A small image captioner, trained from scratch.
Model: encoder arch vit, encoder patch size [4, 4], encoder layers 12, encoder width 128, decoder width 192, decoder activation squared_relu.
Data: 195000 training examples, 1.8 epochs.
Rows from block 9 of the image encoder of a small image captioner, named by matrix and row number. Rows with one number belong to one neuron. Each number is 128 + 24 x the weight over its row's rms, rounded and kept within 0 to 255. All counts start at 0. Numbers have three digits each.
After each neuron's rows are labels from the 100 images, of 14976, where the neuron reaches its highest value: "peak on" is the class under the peak; "colour at peak" is the nearest of a few named colours to the mean colour under the peak. Only what is clearly more common there than usual is listed. The data: rendered made-up planets.
# fc1: MLP up (encoder.blocks.9.mlp.fc1.weight, 512x128), inputs 64-127
# fc2: MLP down (encoder.blocks.9.mlp.fc2.weight, 128x512, transposed), outputs 64-127

fc1.244:147131125107098132136118132124119111131149108162107131152163169137142101146152135117162144123114172109152152167124134115179112130121092114084132121112088138115078125115111137131123164162136105
fc2.244:156152183121139153128099131111141107127160135116194109108151109093140076119124150138133086129160137115135136162128156124145125106138092109113146146098129120135111172104114120101163099136119111
peak on: ring
colour at peak: brown; grey

fc1.434:127115103128155149077146140153079102140127135165144102131141135136154133143154154125128091149124174160163127146141133116152093136145129083124142108107123150127153124120093130125120148142139139
fc2.434:123127125129106126124127143153134100181118129147143109149128140155146103133107116108097093149152109090120087169145124132074103145106150134138144166141147113115102107123095144112107050118111135
peak on: planet
colour at peak: grey

fc1.369:137106145150092109165157146150121100126147149155099158151132138126142130120142139132091115124106108166106164175101120155144127137111146105124144156060129095116152139111145144088135139143130152
fc2.369:108160134096121184138105118152114128139162143120152119129105107129148141112155148132156088139105124127078087125132114101153132136157105139096122141182110116111104110128145145126111115121133139
peak on: ring
colour at peak: brown

fc1.95:133129104140138082120132118165077140126150117145136109115166145142156087156148132126110074108092155161123126151124093168177139106135100125128164116084122144111134128114097130104124135166128138
fc2.95:110152089132155145112063131110103165148165134104095108144128124130120179157132113166132090125163101142107101112111150162153122111123079110122130108112164126125117129103179124108135112109151121
peak on: planet
colour at peak: grey

fc1.253:119094121135122088154138167170112102110117155143096131161144119134137106140128138107113154148105090164152131200128118143156102128131147116120134129081123081128120115093122125089137152162119131
fc2.253:107151115127125187156141095121108142125139119169115127111135133119129147095132112140160091136137113114092083176133148128128125125157091126147116134173103115137070125122140138115140098128123137
peak on: ring
colour at peak: brown

fc1.500:135073153146096108144157162148082112121125151146096132135162135140144114118124091095125160126097128195127126186136149141149123126079102114132144110078130126139133131103136142103143154156130118
fc2.500:123150116072115178159120114168123152117147153136123117128116103114160152105130142136169094148119102132076084163151135102150112137146098140145170132184119106103091099112132116099119105112149120
peak on: ring
colour at peak: brown

fc1.49:093134100121103107139136141117107120160168105159116104123155186152135135162167152098150092131105179145156131169121121130169105112135126111134162116138136154126130125127080166076164098121139104
fc2.49:138145121161162089112124155125135108140111085165117079156179163138126179136106141132134092164145116133143092180142081141139087141132126158138139134085123146125141116121137128133111066122117112
peak on: planet
colour at peak: grey

fc1.271:148132091127141084112142114131137177150130105161148104178165154113148089133149158122123116179125143123162142163150125105153135125114099081095153145108093136106118103117094135139132156176100130
fc2.271:104123116152137196134145125118100105151137123101138120166150108101140110099141144106170081127140133171119098164139122138116105106141050163116140116143101140100143137104156133111100077144136125
peak on: planet
colour at peak: grey

fc1.358:152092138132135064122132166115115078132140128134129125158145111138112113158115118129118140130121096169129146214108116164146120129110127086146110139047107096146130111113135126081122152142118155
fc2.358:100131145116143199136140129123110123156153132147137136138133145118119174085143104105129085142117115098084100143113151132139092123134089129135126147185119133115087103115171125106124111102107140
peak on: planet
colour at peak: brown

fc1.214:126144127114138104093125135121132121183135105171137109159162182144116117139147157128154111130131173150154118150143099101154158127120122082136144149097107118100159125140108136118169121126119168
fc2.214:097121137159154107113141198144103118170151103099149098143166128146131134130158105102131125137155126153172065160111130121109082111121142100111140173102119137132120096112109149099111100138114155
peak on: planet
colour at peak: grey

fc1.249:121101103139131115145154148155114110102135115145120165112122146161134102192121132080117112154135084155114154170123112145139116133084084098107131140119098083111115123089119170090110114129131154
fc2.249:132170169112073180144155114114155117126140114170117112112152150164145104090151141131180111124154103121067104154144161146139105104156113160111118136161083142162114127113134136144154113114111152
peak on: planet
colour at peak: brown

fc1.353:139096111078107127118135121108131133091125153132117138106144167121161115134149135122126138128135144138116153118147102134123097157118094120075118115156115135114196129136152125121122089155102113
fc2.353:099182147142117139158163135178127106142118125190121168152176166116123130138108112104138092127148101141154134182130117095154111120131144122078149130100116138089150121109123124122126139132130114
peak on: ring
colour at peak: grey; brown

fc1.310:151122079111115153121091121156120128097186148088121117147121120123146132150170127120149107117111166147162160137141109109142146121121107115128098124126097094086103113088113143110137159141136082
fc2.310:124155163159142102142174139127131135135177150176130146180177156083123129125125089147124123111104111116119148134109109138102120122166136108099109092092124161139139091069145099116175122116124148
peak on: ring
colour at peak: grey; brown

fc1.296:134140071108093135110143148137153127118153150093069142136131138122135131149171136138144149153097138165160141096152139112112157112156078129127133088109100101088092116142138134156141149137151090
fc2.296:168128153118129107123100134149101107125131127121117140114169134084126112110122099163128126134130104146156180178144095124143127146110145138119110062071121147077194102127147105154135153127095117
peak on: ring
colour at peak: brown

fc1.350:192085100149118114144146131124133152152131130131129094155127144158157098154160111118124137096119155112112137129135130105170147095128172126151119118118105114120122120131071117070084156164122176
fc2.350:160121158125110084126131171125097139101086139151138122133177153142121104152148141111106139150109148103158166142120120134128132127128156091128117075076095124117137143133102116123125141173124127
peak on: planet
colour at peak: pink

fc1.377:164141128126112075133131143140124153138147152128105121169107140124133109146134108129090105148100130155108106140113089105180172121123135117145127093123121104092112099078123149094136160149138151
fc2.377:119144153109137104104148149112103105130182154069134116075169134140140134102118156134107147127136130143127116131141122163149094111119152113142146142091121082090122125131165130097113163110079128
peak on: planet
colour at peak: blue

fc1.265:132121120146088109147129148141149126100140134137132104172131137116145117189156133110142153114115165174123147112147108130121126117118132112143103112123111153085096140118097122079112146150132184
fc2.265:186140110123133144116139136150139132168121120101134120095081141140103138134100118134107166138144124148119123068144110154130139135104112140116122143160116152116088097140158128158101108120135118
peak on: planet
colour at peak: pink

fc1.112:149110142136130105125104138109129118097129169134108132119159123124156140149149120120126145111131167129161144134173132092097148120154120094080146143140111116126126141093079103134144171183138114
fc2.112:135088231137129118145122198122149124151127133105189119125135141135132115117132142107115153131141119115139128105151169110125166119157147105109138134103073131144100126130129165094130104136097096
peak on: ring
colour at peak: brown

fc1.361:157106085127130090125148159108117110143113148123105143154168150107144103161097114106140124153130127175106138177132117147130110114122131099116150128084123098102171130119138136094131156140144133
fc2.361:096155142098143203169134095122111117118164109143131117117131144125117156113135118145164104146125124126089106169148147115124142148135095133132136146196114130097085121107145135118141122114132129
peak on: ring
colour at peak: brown

fc1.410:141140126124104137100117111136136145163143145196086126160179156117126097141145142113118109108123151145158125136133127102162132102131114082106124105084088137121157131121081142108160119150135133
fc2.410:118118130155079150128096166141128127140158111135131094117139112147123145150134105150185075127114115123123087149123139154110087143134101142119109125124113117116135086102123142115075028070122129
peak on: planet
colour at peak: grey

fc1.409:158155127160146075093125140164132128106177155124138083148137149139159128176117121080120141102145142151137146157164080138146166118084170149098159090141119124109123087099129126103121130171133145
fc2.409:112131139135122076158165150128123140142155150087173104130163113150121100143108135178117136096116104121131130089118129108125128083127147118097126134085102105138147138098157101086129160186143151
peak on: planet
colour at peak: blue

fc1.497:098077080161085090123149152164088102150116125133144142174154160145152126143131119158133123138136113149113117134143104150144103096120123121109125155113090105110136067099137101093137123110146116
fc2.497:102144172140130110119111112162130155121097122150147125117127166122106122127139111144121123144127096113141124147122113101158163112127101148142118110144113112135103164105140165125159118162119109
peak on: planet
colour at peak: brown

fc1.375:133127133099101091096146158177147146101149153130104112157158117129162117176100131077126159139082123158111139142133118126149128134128115153158124087112101106138120119106148132115129151131082079
fc2.375:134114059143155093152097113110132143172161130088093074107149192131120148104124108128113133123147120121073141115072125105176109152115160120147092110095126140146144128127139146137131146125107118
peak on: planet
colour at peak: blue

fc1.223:168133106146120125146126136136127094137123135151108109137171149154129123157133129095101101110124161133109148128129113099146089120087143109070124099108112102133083125094084125128137124142109138
fc2.223:127116149115077142152146148128117152094102164152149151120145080115123102115117162077131118140098087132140149163151144107110122149109167138130125143137075143077157083130131126113136109145119129
peak on: ring
colour at peak: grey; brown

fc1.280:134124140100105132114124133103111113131127140168126129155177166126133102167137178112150122150119162128121116147141109109150098125132114156112113115109067152137125143126098121106119123161121112
fc2.280:099130121128135116141149167148145128174110127131153082129168114151125140116161122121143084129087152129129084189123110176179111123124107152116102182113113123125138084095142140126132043108106129
peak on: planet
colour at peak: brown

fc1.422:100131113118128138104174105160165116129142129192134120134155155137171112128141125088150114114075161142129128157134100147136129170120112102126107139125093117150136140148135187088143138137136103
fc2.422:127131117137165146087115129124090116141131102128115121138154171144094159173135130162113118104157136146170101153159109124114059093137129124127131125096136138111138086165163116131119090136125147
peak on: planet
colour at peak: grey; brown

fc1.390:145110111145098104114104097124113111133152134137121120116130116126181118146159117128136129134098161117144127118165127109118172094164094097125146111120110082147098111132109110130158165154146107
fc2.390:151146183110135127139158165104116122133121114183141165102118141108135125112104134134115135103131072102100158118090120160135113153148170130100099130100130116173112113108145144142130125095116135
peak on: ring
colour at peak: brown; grey

fc1.207:122087090138143143136114140136124122142136112165123111157169165104143117145141132104163123110136149143121167194130126104148146122123113137100117117126097149124065109149091130087146136158106112
fc2.207:128135144143113146134118130130142074120150115137167135135167136144124075153167130136142081094154142122122155156135129096100139103126121122100145128134147138114155150123078132136107147128137124
peak on: planet
colour at peak: brown; grey

fc1.89:147132089175092135072129110126130114125131164129123126157145130127127123131172145089124157148125187121144109117153122070134163123147117115105132105142063109082127148110059114093118162127111122
fc2.89:149152183117140117098147169086103124099161154135153157138152125089149116132185171133103152112115116148123200151107138159131126108128142120152146102077152132138121129102158122106148153132140163
peak on: ring
colour at peak: grey; brown

fc1.269:118121098117116116104179154146125148158107133115145119154134162144158134115117109087130118112096201137132093102167122129110118128160157140146122157156128153133120069113111153090089130139122091
fc2.269:110066110124111103151138126169097131154099118126156126106091104132147180122132139128126112108138101085134115149121141111106140095105146140143139164147116131132133107135160176115122059131163122
peak on: planet
colour at peak: brown